A small image classifier, trained from scratch.
Model: 32-pixel images, arch vit, norm layernorm, moe expert_choice, width 192.
Training: soap at rate 0.0028, 12700 steps, batches of 64, held-out accuracy 94%.
Rows from block 5 of a small image classifier, named by matrix and row number. Rows with one number within an expert belong to one neuron, the router's apart. Each number is 500 + 40 x the weight over its row's rms, rounded and kept within 0 to 999. All counts start at 0. Numbers have three digits each.
After each expert's rows are labels from the 100 images, of 14976, where the router gives the expert most weight on average: "strongest on" is what is common among them. Only what is clearly more common there than usual is listed. The data: numbers of one to four digits printed on busy colour backdrops. In brackets: how many of the 100, against the usual share in percent.
# router: router (model.blocks.5.mlp.router.weight, 16x192, trained with AdamW), inputs 0-63
# gate: expert gate (model.blocks.5.mlp.gate, 16x96x192), inputs 0-63
# up: expert up (model.blocks.5.mlp.up, 16x96x192), inputs 0-63
# down: expert down (model.blocks.5.mlp.down, 16x192x96, transposed), outputs 0-63

# expert 8
router.8:471496537436452461453447466502486469541571528436459428526550517477497477566505476467493554591465546498530475537477485524501494481546511477508466498508523440539488525497477524487432479485498453
gate.0:520535589547488462448521485573487490467495415448590511453461515496491478513547444530514491492474483553421522460541536505538489509463487504493556559501477516565594497498476536569555455541524497
up.0:545551574451428501523501478583512502413435428467533556470416505530504478490574410491478550465416504542414545490532523457579474485460498519476555551460489558529537471545472524512512491569489505
down.0:465549492542488499502397550481466506540440459457497445497457496458504452426448546542552464545507549514511467515526552498484497490493489435525526501539501476500491511474473504532507573466586511
gate.1:568493514409559491519468477499523469416584487506425482468515477546529457468507480485473525528492430558536460566553488502495453509451493466486523526475495478475485415529489491482482579516489531
up.1:538564532498471464514497469469449493527477537515548490551548447470528454511437584474479501528506515473545458506530555415552496583458489446457517506458505464529508540498523578518485521524472513
down.1:578488538475490497488480572473471385494480467495427522529491539473483500567493439452442476489475432466482523514542472458469512499508536466476473537519515541518486396549592534511494520452512571
gate.2:542503555507514481441479522514495451466440480432444495538546418486476532519491512488502501510501582504476515469468543596498452531463535489591556546584479500516495493499504514475495517475459491
up.2:462455453467448514522508480529494552498549490578512481534475556495503482506501493540488527472482430566504485486470495446477565479539434533453479490429485505508489483512520457566538449528511470
down.2:512504419491491440552511507561538531470569521453425405476465487508471511522528521484491477514547513520499436486521430516511482428551457450518494583530518465458568515466450506460465494551497532
gate.3:492536556493392516541508486532468495549518503535417539433588521562491516511473469439550475447514541517506480457479513533468521473427504538507507527487504499475570493487519545560515475486511528
up.3:487421509473481501496516508474534499566462489490504497497491518518577521494488452485472496461539516474427509485506421499427501495442478473511417564482466486449533427450455511504524475523499506
down.3:501463429588502537470514536537473491533521527511550524502517533451482455519506571509488464524458522552489527491563488490433503520546514545527500502467519517536462556579471535528481493583429464
strongest on: on a plate (89 vs 40.3); length: one (53 vs 24.6); first digit: 7 (26 vs 9.9)

# expert 13
router.13:478524534487465480452473456484547515530457480536504440432607540492523521501502508558531526532475511561439511594486412500486509458483581496500439477563473462504498466521448502490557510463578435
gate.0:514514548480529574445471501492556442456467552540571521423507483525476517492514485491519557458518468529491438518506437576485451472517553546533505481554502540503484488513509540470453509486400489
up.0:513469471393539553464490537440464478499517504447505528440536500591524556604509459475471459490451481470499461514518429548561392576500468479508582463481558519448493468548553502508543492462545510
down.0:494520527572483528577503468459515442487514521503489426628440468541481507488517464464514480480499508437533542500544537468499508433488466463485528507505444506533553515519560516410440490552602474
gate.1:458538503462462497540427461541502467513442429486454477466551440496480494510469492590503569497483461548420484423515508470483454563512465529472453476493444455480446486513417631508513473505420478
up.1:561543463468504473525409469517505497429478493475463451494523498482502550435462505553487548536490417508488484373473537497506454535504459518464453412422474476436523498516470580485481481488460491
down.1:531483538444580480484513582461480483506504579479499510480462435484495527452486589495521496468532536439543432474434481519510435452519525437552509507460517426479487431518522566471439549495538493
gate.2:428522527499540447456445528468493493456497454484550532465479542505496477447539463541527514480490515554509447519514460562465464480467454441469497508469478522493417470473469461512505534488457451
up.2:473507434460532470454502442431490489482472460481579579492518543451507505485478451484485532483422467478491494513529430432447465500473450421501478492478473453592513514472490528574543496522472517
down.2:501543505485419480513508480500550469401493522548411481573507517494486433508537525431438474530507571549526476462524556492448439450463528491577546442449490562457519508572535541497545514488534487
gate.3:530541537545513512463447501528519518540489508511540450444435491540530596507482520464483493528488500560472491515480516458555556505469492515464464459532440522453543519461530502560479449426473439
up.3:491461510538508554457472495486509509543473559441593506492497506497504599485436542490507511490502496517519540538472536467499518484483477527441459365491402556522583523584577510495507467425460511
down.3:544504470489496468473486477512485492515489448469564482539482524475422528466505490561487564494555457416529517556522517529405477549559471455443523539500524526522607530448577496505541530454493517
strongest on: length: one (92 vs 24.6); the digit 3 (60 vs 23.1); first digit: 3 (59 vs 10.7); last digit: 3 (54 vs 10)

# expert 11
router.11:520530557532472526545595567529460492497524507504529461508490495535487475616471513492499509489443477492501461508472521501519521528479490453597531545469484459509520491530470534448438458467595448
gate.0:501571470396543549497445472509597507502485450548459503480473529465503490445460463518544510529448477449458475529554536455508462446458470482512499549450460509477633509539503495508453548499532479
up.0:497492448474519555568496532514472484537471522529471504490547541495505502412518517505519507466469482568588422458481531483419471523496531475533510481532385496556492463474478574530524438485492516
down.0:568531507507622523453527482489474479541445513436484533559525534496454469565511506534476459518575531492498571532471496514510476526552519507519518515471453534413509554501465516499511440469478482
gate.1:448510516452501521404506491448445492501495516518569524490484504492459436442484501541543552539509481524528501461512443566533539513514533519564531506532494464425518479484441461523496531516556464
up.1:496429475549558514457471508531501550561515495535496466482478509501528482498544527480535526481460452504483466530435480473425516438521488577489486526593504523542580488500510488574506440509507547
down.1:415495480455574487448439527514556525420460597527476544463440446476492537460491484530507484549484531552442505533552492495522498483505522463496510521485487528478442502440495520489451534490560487
gate.2:550513536584514570529479510524502499522538517472431563544576512538532493511516513486522434477570472561461423502483498438478591506486511472486469545478486520527467536573576525467540492517521558
up.2:434570514477582449556496499496510518448421484503507435458483509455444474486454566496528523515484506405515517529506499520460413499474514552505496446497562458482526435491486498554500533491501540
down.2:495466531489481508520486532497497525508441565511443520509448552494577482556621548535542430524518448545533508522424445488519532513509491510526456480482454520535472443540477503529435493513457593
gate.3:482495468507425509506504511478529539530445596507517516506515498477469522467583491541450526557492426504546539466514514463448565536559551499536499476536505501474488482465544498565465505495505527
up.3:542518486436463459518495463540491441491448479525505524574577491474490466517533440497466484474489476483415470502477500554481559440563482600451464479566470484537450583519580500508530473521517522
down.3:510419465446609519631446579483498550476531467529530459445399521473543490526541542550493547501490539437427507506525509497448463484473517545426481475472513447516520534496525465446483535461492443
strongest on: length: four (80 vs 25.2); the digit 1 (48 vs 22.5); first digit: 1 (34 vs 10.1)

# expert 5
router.5:524522465439534487516506539506410476495513486445468453536512539521572505448534411494479591543461514510475482476475534465517471500498503526504471445495525517466510542533559495548450534481567579
gate.0:451537412404508529554536483514537510467457461508452521539407498501490521520481459493512474578514564516448499490556525443534512449510502473459498515472455443480454408476505505523538568503598428
up.0:532542430444506526500536451497550485454479434473490499518429545428444596503454543512458507506526468446428510460509487451561486477490586536491459519478517497501426458473452494532563565535527444
down.0:571481481535459456470535431540528544506511422425522478449564501467469461506604535491516483512492476516554510590566502488490443503539504481535495534504517549520467488477525391492493468524490469
gate.1:489492486449551529513474476598562479464536557507562446509488483492509456458554489469414550554473501523501472512483454647521494495517464471522410471563535461470541449415521481545487460523516440
up.1:478494560540533521489441438498448501430486447530434458523514528457510514458518521459544460519469509485503498462512504622457458455552426499451469434516518498564512555485447474438481568500513546
down.1:525498463482513427506523533546483474463452442432482484605509580532502504417542471489511568471465557530460493467406513465472572462492486505487504500460505553424488481456561503462520559524513549
gate.2:496514467445473482496524475578599549481573417575499516517553545451485507494526606573533506491487433506430525484573493530521527472486462514515540554489512435471466481531509540487497446558431578
up.2:504513557509443551524539438519505568575488497551497459544532507502504466562496531505524522522526469436441467471503520501612466527543500581459516493399524532554536480473475507511454507494398502
down.2:477546557528537487541531462501452571469522466449457521435464472465478508495490442537476475521495510496499505478522486531490483553523507577494565531469473501434496497483553474540506563509497505
gate.3:506591506538490473493496552492518461494510460449506458478486587525479457484510533489563473541548495452470455481463393494493502521405543511437517520513526481473473461530595486456514487452507547
up.3:488446598526540482506487490482502482553451536511484461508605497504504545547482553475569460440487505513562521477544518529442533505516439507549505462418468513509530528508418536502528542462526440
down.3:481522529540500466492467468456477546450526431467523541549550429502521489452464538541546466465483527526471514413499500446464581565545523457575558469543447492587435524516476483524492512433542493
strongest on: the digit 5 (100 vs 22.7); first digit: 5 (100 vs 9.9); last digit: 5 (53 vs 10.1); length: two (51 vs 25.2)

# expert 15
router.15:547449467567518518528471521434530491505522455499550533512522539505467480478534483470489480436567475532517530507509484534465460481509512536468491635487502543515529451483522358524519469493478505
gate.0:551524528495521494582479472417542483506499482480506440505545520464504538477500554513515431523510422423448566516503453450520522472503499507440526487539504487541486471446485511518534462560500532
up.0:506504525494510530444474509511460537566470437529551447546473485595504509598516495458475481505505489483565460566480483474487504440564503486500493489534468490522450527526464625531517481522391500
down.0:543422491547562470419495412547507587514498473516510515430502502533449447523444493535480531505540505537518480483421519479505539482552559440491475500506522542510488553563428479512465505583479507
gate.1:492484502533495443506465524466437549463475489590498511477523446460549556540485522466488529551472493481459533503500473525474461497518470477591521451482533491456568436462533476513610434516572463
up.1:569455518466440474444564531519504539552475492501469514557464541482450501499482551536468412522526478542603486604482471551506536464451584481479502518534526558520478514478537513429517458467456512
down.1:542479486498555468485621447470527530538480539532546444517550616440472465534515466502471503432433548542514484529518541493498577548468533474493453490524468535507540534465552502492510469453551427
gate.2:508505512557538494527467482452533569551505382498539462468468502471541510436517459515513553455478436557516471485530488560455447536548482469426546457545545541474507470492526495501489487421555523
up.2:534507454430481494486526475561501497483512557469487552525547518527429490538494579462449492519535553488464481492447504483517526454499517513558510543443440479534467490540497502487508465531460507
down.2:440373503495481528523501481428468450466556487497510518493530486496523462503442468542521526526525479492502494504502498520555516516455461496465447485497506483524481503537462465518525541449496460
gate.3:539545527478541509565461523504497453510476496526526532527497499450487517549583483509520486495466493506557476458504514476538471494564474522490545538569499473482510518516517480529522492493528441
up.3:520505521555468528477524494535452525501476506519477485434460470521499481465448566527491517492528456511482549569481467549447517492438529498493470430434542546498509502451481502476490488510492568
down.3:557512516502511502539525547495522519450516548504495590519504423542457483462530487482492492514502570434503473513477414503492488462462514538514489481502430529494498500477537529484509514592473529
strongest on: length: four (55 vs 25.2); the digit 4 (49 vs 23); white ink (29 vs 8.4)

# expert 9
router.9:477506553462498465451486474510452500496554480532505534524498518466506460524510510541516514480477450482482506443566491430422570489466507526456400425585515430529507546507515551428473493517499530
gate.3:426497539517504453477497458513516457553549467568585418542453526552534545524518538433485486541488556502550472509456514469552473501482533501477502525519536561483502489453476479528515504529482526
up.3:470552521472505526429482477570451496532592473511517474503474534471585529518491534480483466496476494498526469481531448405505545504546537482500542451498504584490474474516487518525499492525570552
down.3:544445518502508452438532437530482516509575429516608522453455424525424550522510513520501481477537524425571529478537484561466477464438522450446479542480427483419493436435471503523517512532516507
gate.4:477472455521499522451428571484481564550530473468454525503497546466548446481490550534513556534497553473444504506470472496537516488532483563487523546460471499470451404568507442501482459502470490
up.4:624491469423474492563511471549473438491411572528467475493577513520489548555567434518530510594584432511547504534492519405499461500472485453515525487490504459492457526458463508432484515511503470
down.4:505440493525513570516548522481490415439530491561501505507556437538481473497434461484496601479476464548536531472508522524506472491526518532501465479549498536518537456535498509476555466536509449
gate.5:524477521577531489490583498463520516508439569558438489474483499478462490439555507504518551486482508474498471564548574464429500536433501489433482469526537430497546520523520497538548518578410488
up.5:535547454436475510470401484551482520480526471417533523539497481543549479561452501486450453494521471461490505469492463510542465475554477533523449542524500646473424523491433463484471491447593479
down.5:400423470452507507461522474508492501482564511497530549541443539465613474456534532479515552527517590411502512549519543482515487466491572509456487462457516443545505487516529514535465563477569526
gate.6:463514435522545431477546534552498434492477530501386464523425483528582503490468528475469530490495564441532454483516459545450538537522519483550542466528521498506514422490511498529560572500481467
up.6:421464552564467560516507438520504545542549507527587561465546513454451556547425516492496496543479460542536559515472460469516500470449509490528572482532465476518503511524506537501472394497513531
down.6:455490555510476484467468560465535513470495513486443534480525423503480490392472567525463498642513525432528543452499600507479475459562548456505528533468493529497505465475503486528495556572488477
strongest on: first digit: 3 (28 vs 10.7)

# expert 4
router.4:489498479484483549533531524450533503504528574557495490481460494471540554525456497425567438502525482442482389466518541457548574474472439487525510449512489435514526472502463585507507541523507557
gate.0:484440434494513462521549530487491534461519578442515519482455505543503444548574473537486447522451507514543472438543473464541512457475444522503542495512543416530541442522541474579597470507458471
up.0:512498477469457484511447526418548468519524471526485432549515438413455498508494556459493540497492486522509411530458472515481439533484519495501529519456497566595496534496569480510553444472450449
down.0:461559522492510503395509473549484487483495551486516486535432485569540434475459477520540512520439418493476551503476478455522479422502486488508479404595505483517536505479552534491485496516500478
gate.1:421505497503497503560532484443528532576455450540540462399423456471472556513508476546496494553502510515445522475475615492538532629528537491500542447560528502461538514541487589428496513483497490
up.1:493491512568468511484523529443455471525562489549550479438434455553560552529522540450448508501475469484495496529476569511468529456462562485513490424536490518427469542529484604493551495490528487
down.1:429551501519574477519599503437534490565443565517440432478488493497490565479456495552482529475517528567482497454487461498530490566447453490460482502479476507513495507472513489457570551474466519
gate.2:503390440503549458500491506449524499498429472485600493506444489470494458438535439451440475486535500499463472552534512490487519542457449478472558490514538525431441424477584465539501540484510441
up.2:510431486441553495464521475462496488491428507527534536532487510511553498435557462539470506531522452483495483460526510557448537556459522517497583522508492475477492425553549499528487450491528464
down.2:452452458512538605514494477507474449573504460414494525386482471456473545423457436533521529528551544429539473441513495541505494527513502501530464500520482528519465483464466504500468499533497466
gate.3:552482480389555509424504517491490447492488536545489441551474452452481499537469482561449548503438532482477469467538473521490471434427536548542489549463475493484513431563451552499473473483418504
up.3:550515493534523493561520523469481422488578560448566516446520560433448456500455538480545523528493500548582496362509538463528469454464489550501504532496548506522545522558438517545543514522512511
down.3:511459501528566514548478486516472530485484494500482521512551509530440490536538470508535485522475525476488502594534491434477461484478438511548453491481518417452436483458515486565470523479565512
strongest on: the digit 0 (67 vs 22.6); first digit: 0 (60 vs 9.8)

# expert 3
router.3:488528540568536425441523480524543450508520497497520449482478507486494515452522515519556541452437477514481489410536528438426580420529564455514536469515547518483523545527489453391533543423527545
gate.0:563475494507476558473533511477527544545445578609459450475517504485541482452527502511487540459507535541452538498439490518533542515401545554541529560509489551577489521468459507483505463547447498
up.0:428574480453451521471505476500474521435499490521473554529445577521481534551500448530469468452506485497580498509499514462462520541506519488452440430430494482469491501564575538489494531458569529
down.0:515467432500475490551532545482536463502536436462484472573474502511482488471539501450452509509447508498452446497477502458423474534455566492491465512472461533516491418460471475549523600511509563
gate.1:532496552490513504468397435539521466497539486544566514539569479497514496506549473533555543481528451524512448535497446463488417480539492563517557507505480461515496521428511522449446417460466437
up.1:469502501481503494529583504499435485489383531480459545476461470510535509521510471461443457487440517470465497469507506525534575528497533462463468486462533542459469483569472481532551558564488555
down.1:513533514522488476522532537442467483497487534513529516479588522504518467430489386523456505488453516458468535576547457495430588524463490413541539535463434524616467515479561458541587467442560498
gate.2:530473536455489456436498556489505504482468425460508574560470534421487504485488558481510437486492505483586452527457566531485492518507457401472455518446487557433535525510443471488451566470480494
up.2:448554557417468478560463466458464466506548466553490552430517540440456559463466472493602546494529528439526530471505550527459466465525475523437556496425536487557511509470516472559393500476474536
down.2:531577491514470469437516561594533550491470513471518489512553536490543482518481541477490493522502574451543494565466504535522428561508491533539472585457476481479541513406490413485544529517452490
gate.3:555547384428507487509483465516482508452499526531523526454407524497444547548430563492492547433460517510502540512480442536508415556466561490532468464532500520486535552510453536441523463483539429
up.3:456487568499455464500523448513559476578549513448510476487493460467480478519520549465389502544474437465514456413498523475555541448521449502444480476492484514507500474449512530495502519595418490
down.3:518558471486455478520416488520454496551527480515522490551450534588428490434479480567504495482469520503516476480518461471521544486460503488449491565477468552491452478465510471469461506575505486
strongest on: the digit 2 (70 vs 22.4); first digit: 2 (65 vs 9.3)

# expert 2
router.2:473477418487472499479508502575465465499502469495482466486551580516595507517486496483526567551498520506463500440480430565511488508497454495516531427482446503496459492498498439502497523495434477
gate.0:486590507578512491456443533464511512479445528525511512549520431533437477445525552481430450515468561491479489513535439524488467522575496517485473490480490482540480501488510570532565511540589443
up.0:561478534401464490515530509459496461521491529569499515498544493524504501551444509494478420558523513438545481557500504578502543603469509396471514537425530500531551491476471520426456515561535451
down.0:519481497464518496510526514515387510524493513580472529491522460449485490502521468502475470487572467533454570469514556542506516450486530551468491500499470504462524506549506489471524536469517514
gate.1:495559505482473503483435488490427517500518462542555471529571458535516477464498444539482544572473522529573445503519484554497539519599473591437466398536451454527417544478505458467513487521460516
up.1:618502409492507505488492523573425510480576445506558549562577514542513540513465447576472570499472520521553479557489494516535561448484536513488454483511471504526454586415479516480499498543481455
down.1:533517454507525499453585462520383492447559443475488470428479461472497494514495522428523452598542470458502535505462501502545450514494491527500534484448522489453518461549444604438497488529465553
gate.2:449519525505521482517457405588470511524539481497512471512513507518500530463575536507483513499482504544441456494566447498525456533483527482519523472424512602525495515506422456509494560502471531
up.2:537498545502483503512520545448565490491463500470511500515502492459490468503449488527520497506548509438552505543451489473448552524532487500492441569558417430512510475508583578489482494507537521
down.2:547446502505488541539551469428490502426555505489514519420481458525440488517456537480480506536485476423441521495511491519482534464471580526499453511510495526515489450521493517582511515498537438
gate.3:566521540528530511530477492545531531561565480467499512506416514488520442520470555493526472483452536533503530459531506510491522493515484447515461469401452460541561444445552495419444497430402493
up.3:534530516543575544546509505512484555543569500463531569455444516462529475500443531517493464512413508543568548553559515498439501461494488396540477503411476519538533376453513457440494503469459529
down.3:501515454513495510439553501511583577554424476498489476495585526485459514495523558514484532514492502523527490516475513467467450509457512514563482485523511481427513460445432528520454489497528531
strongest on: the digit 8 (53 vs 23.3); first digit: 8 (34 vs 10.5)

# expert 7
router.7:451539466463491549519426463583481494460514574509529481463494451513501437497522528473501464503470515503499504491439427512499463461492453555557581506521463515529519467550508445522500470472497440
gate.0:458544518557515490468453463489512528525599487478446561535472505505512433473602503538498456478438472523383510511478522515477470544446531517487504439506460504504459464455503566493480479501520422
up.0:491458466453570478521526518448533507511469464448509506497458500566515576503506464510525515497507474487529560451462554492444535383472525518509493467509527614499586618540535444544492516465570517
down.0:506502544491465469476564452539548477478501498557516486523525525491525535541505507554496511477444433525488477453544527475540473468539546555509424479511491516522484479439530456530609496535475596
gate.1:466486444511476465476470508464465469524436539522476482519444575477445507558485475538489532555435496530493454482559481525543488495535512503466490528591513456513423460497601554534535521482529454
up.1:540504527464551560510515449547588500479510465426516484497546469475603465493532529488571479417496496417508495544444493481493497492438503479499487443465512582515624520513414447456451496493478564
down.1:437485502489554542471562538509491454517480562461489436459499444550442427543426543589509481487459474473419465581555569523478435452528511567449481404526540581576498501543469476556470472456497520
gate.2:446516511473544532462546493575532411474462544521478496485544513530560559515439502539562507509498450486436542526532520543482414554481471394437533479492494432537469466516420472523473486468488493
up.2:491451495488470596515441489509529436390499540537550476448528517501531484524412540518552500481503440492474574464538499530486424533443534460505503482559503482537478475528456492555426488476544492
down.2:536524437526520458512489514549474543559564406469502408566499509514489506371509493506481588522489504493538484468512492502510505536488560557480521506542516462440520465440452508518497435550491515
gate.3:558431542441537480519446466519499526424450445501478454505513510436564523481483507526440562470442437558470474495506552560470523465509550478482505530488536515497466429512496454520507462547425512
up.3:507520520477541431535472484464539427503457515488540485520523505500580471477512505526513502463490423557516497593465514459471474527540567556477523534497509528486462544514560416502526445440547515
down.3:514591577513474474509494525509509540488473483462516479580488584494468497511501507536545464556593485394575459546468478475494477497523459524495448475561488509511527518472508519490546507523530582
strongest on: the digit 6 (75 vs 22.9); first digit: 6 (73 vs 10.1); last digit: 6 (45 vs 10.1)

# expert 0
router.0:472519465522467489424537472487493481484530525464473504502506433500529580528456471526507407481534463537491570461453433541473522455496480524534558500511523562433486513487544470464409479556577463
gate.0:520505516497497500453495438549494462432543520457527516491568487444490451458492498388592520526493537524455474521459575524440468515490551570495492504503460524526526570522496475488513571505514486
up.0:431509476482475506526549573443507513497512521492472493473418503517528629526545560586493472487448479508472536453528443495514505509523503399511500468501559480510523457477482495471478519512566479
down.0:483518483460520496486481481577523471460490551550452497529478458487478503490445511438518443471535492449466533477500574492517596455568468491539498535479486504467487471513544423465440494510447472
gate.1:438515472466582451458456498476570511545544505512519537424450428480488496538475528539527566507472460494530487445469561453504499497524484527471490558494424521524613455502516430530471459486489544
up.1:464491476457482536556538483524489464484433537486521492512522559490495479404512481434514480493544517480480508526572550554475499482516469437519476429512521438537485490465434543474586549482462502
down.1:550517524491542491471486479439519507546485438531474453477496423517495432531519505480539490513424523425449538492469494446503465501503577532515512483509544569481490558522560544439479540469439540
gate.2:446503491549520476492482515538537507536574517548515521488468472500535545527457472468577570535494516512511485491526533488566492465454430466484441491499533560521534440500541495478538510552501460
up.2:522481466431527456534533528495526501538460502483507517565465543556551503435519497499494523459567502499532450523442484457454417512528476548454516511449539431516494471575517462481555541511427475
down.2:573574505546483504439505499520527486513481492526548495534411489447481483506477465511523502549469422546447496476468560413535476500468535536510453471478477575459551619508545531479546481467501487
gate.3:452457424549507397459491552409455543583546517552493469511493599531543491538427513468514472491525466490508468468536474492470499489518524521482544536431468542529406536502423440476564454479539504
up.3:508527478450479515513471537524465537517493552456462483587467518554429425581470467516438528491512503430518494506452501473445470456500479469454441517512464463536530556523535502490488484546487432
down.3:469469554488448564544540465487556487535476555495469497567536555524453449588523508456488518499438502464431539452562478454470451550480555507467541553544484494585499465443493434539526426485509443
strongest on: length: one (73 vs 24.6); the digit 7 (70 vs 22.5); first digit: 7 (68 vs 9.9); last digit: 7 (56 vs 9.9)

# expert 1
router.1:447522489463518460507486498484511445499575491533508414418507489422473460591542597490541575482494445485488464428434495497500476539488427443471531526598495461545500539477484528529537587465455510
gate.3:509608448524459492508476480517478513568456530467514510515543543447544436528492559514522418508521445545413462507471506505517517562552507498495450574468558439556544501543555504532454534440515523
up.3:484594431583444493489497462546499502554439529445520493485563556486493489497512559535534474501471466568460463573516507496497551536517499466511491562529569404507551524526546511567495565415508552
down.3:565497492508546496456524486527484411511496491526510493523465563439482563467509552457462485496450534529523547486511525469493571517511457544489612504476471453482499516441499567438519528548424532
gate.4:484538474459500478584482477505573508498533470571537453565459510454506472547544546563472499494489487456498472488588577407551523463468494547503441396560514622513531482478416529537451507528564456
up.4:620556498468498523431435435596489539475560463459476511447507512513521479464478493471491457483531535534459505559474438512485496452476495496534487523548465501424470440496488603525529509508490501
down.4:484485571601482455463544478516422575570540512482456436495469479550443438496521430547519478490545554473455470461532473493503537530547489473509504495485492457481524550481443458455535454492498482
gate.5:450474553549471592559579499474428509554441460525457504485511439493472605480506507502491530587521518544542516452537528457484547513516439473509548583513512536498467511551495494504553499484551503
up.5:451530476453529544494569527597460470524479476499544535504493503479478536476510440507464478556509546517481472473539503513618610498496514551525465531478517492493482439479403537562515449455507502
down.5:543511553453447519565527510510518449459548557510443540579518443535543560545504599532508511515520513489552543559513472533525487502378556528498500527453452559550483504530467530508517479535478514
gate.6:461590564416497553511498463505501431590498472511478468513532510495521438569466516444523523461543494525548511481452470483477560548456456493526522497482468572521424536427414517529511536529561542
up.6:483458485533460441427529517484523549535469449453561489483505484507459579452543473550489524466496548457505514503513559494462536530469514460447457497508519502448577477523490502467553509515539536
down.6:496481484478485472544495543470506461519563490477422523469409485535477482426530527468430578494454515520543506506456485481500506547556533466521480492486502518527459518537559464502467561504547421
strongest on: the digit 2 (67 vs 22.4); first digit: 2 (57 vs 9.3)

# expert 12
router.12:528556478486496480452430464576438453558583473508502507421517503478473487461537542523498541481406467560483534513518461533464480455497537494458514450442486549449498508520571495496494537521488536
gate.0:510524473519506527461456484487515556508556487499450527434521469454491569499506497492460517395416441487478514610517451446567455631516526505538459478495528554526557429456568405464438507536521545
up.0:451515480507542522510472502492461498442485435503546432547545549468494530501527420520499459514600492505555483420427586541491495460563485540521484502537528506501493459540553449478519540504564500
down.0:531520508541487447465494549447491461486498544493474522480504514484574500504504507423546498541399522560489531513496513489540529483507537497498448400565506520519490503475489469510524461509420521
gate.1:403434539532497540495496527507498496511572479551425541486471436506537493512433487530465430538476521548542542443486489563490511530517506507476470535436537524545542517501460456472415523466498515
up.1:469455450541524530511509523521508503570568548541503580499490442523538500513444480535521510496457537608527497450469464617465493472504516520411503523416447497511494514475449440493458518481476520
down.1:531453531437434493420550398512549511517467494512511491593509525538547471473474532509488488459480455517528500470449526512547524461497502497405524547467450511551501503476447533462522506544461485
gate.2:502469502497479489570530489517522504569506485544522545505466507490516447482514469400487512463469536496502509525553512486522507503560542546512500501443431515487528495519527413431506445547538578
up.2:463403546506488548508467476500563470492518485524571495472497502523552495427509468508463525501441505498512471460568461487558531454543541477502509453481500561506496499531465437423471515479460527
down.2:496444525438588434465520455548450519461540477456539508464536457467473454516510517516462542512481476479506531511592460451553489519406550535495533532525549542502504526483444502465461504551472584
gate.3:516472547602506526504502523463419452470412475501473466512507488457505512589539492559421499477467464437486489476558487556505493516479469531520475481483562463543438524486430513509510457486425481
up.3:521446573540500582474492548499432428505456511499495506494496535471507484591563493501450508440496444446524492440527521561501511499473478544537520496404555439585450473560405491503512492486480496
down.3:510494506477548525513481539507521491520497479524449420558540482453426550523449433514514572573542547468571490471501517477470480499480489473509569499461452546552524586540497451458418490526477506
strongest on: the digit 3 (66 vs 23.1); first digit: 3 (57 vs 10.7)

# expert 14
router.14:546525436413515478462467426518492486419443451496521509503496492498532422401502496533397535550473503509504537475452421575407454573474456482452488453550536506442470524499449505503510526568452528
gate.0:437449549519518487524415490515480497446500516459492531516523477534491564456503509539464490586484419467567583566494517533529471462518510445464525463500446578461425452546457553540483440484618468
up.0:434611521416525478559489393417515491492493522507416408479450493533472454521473464532530520449486504576516497480485513614532482520502541513500480472547452467526520471509486584506458443474547533
down.0:436474479461485527504545541539512504448510529493534456431519589466467521501462439460504536476546493440552488552512541487434530525563512542489508526460463500518496453521496591513603459495493460
gate.1:563544478394486503540555520497540526540454501539516489486522415474491480495498522412436473549444548459558492529451546433449485539397511484502438508460417482510514537524518498460521583508478493
up.1:405467543560551471530465536540490476507566540512525498498489525481506487515570496532552462435588456531472497490502499516493511499546508477486530485558505492526489500436540567528483473482496481
down.1:536444424417498530514538479480444567444532467479514424506573488549528466479487494558496456474490504533483460499550536526451470484536535473451454404488442524502519497483436472512477523523505549
gate.2:454495542442462502508484567553469526460584500505594495533482428531477494473504481538576574466475492562514537455548418527496511482516560474474456421530474602487529525435496552556489511458505525
up.2:533615514535446518490468570548491444477463544574480528470421491472541479421541427454437524468535554525549487453517508448428462498531501459492467508506499480451538460474535489576585496490435382
down.2:504595471468589474537503524491535502455486526527512460505513479551454411516517504554531519501547490511467443515465454518485503492537486545547524533534537443559463442507486533512465531503527446
gate.3:546465510414501434492476505476548492419503450525514514481540536544500463425445452492522533546488502535480512515524488611484476497476501450580537454553501475551481519494475477511509553488431527
up.3:452537522449498525531532497520524480480551448441463505473424540548485535478475452455593514466526452432438466466465542477495483424447500491421459478454507532447573498400475497405462457537453496
down.3:507432527519548608481490465530439493537497505518508482473497456501471440569445464528453485513515478465537517516476534500553523483468503448527439584468490562458527538418432552515499526497480457
strongest on: first digit: 9 (27 vs 9.7)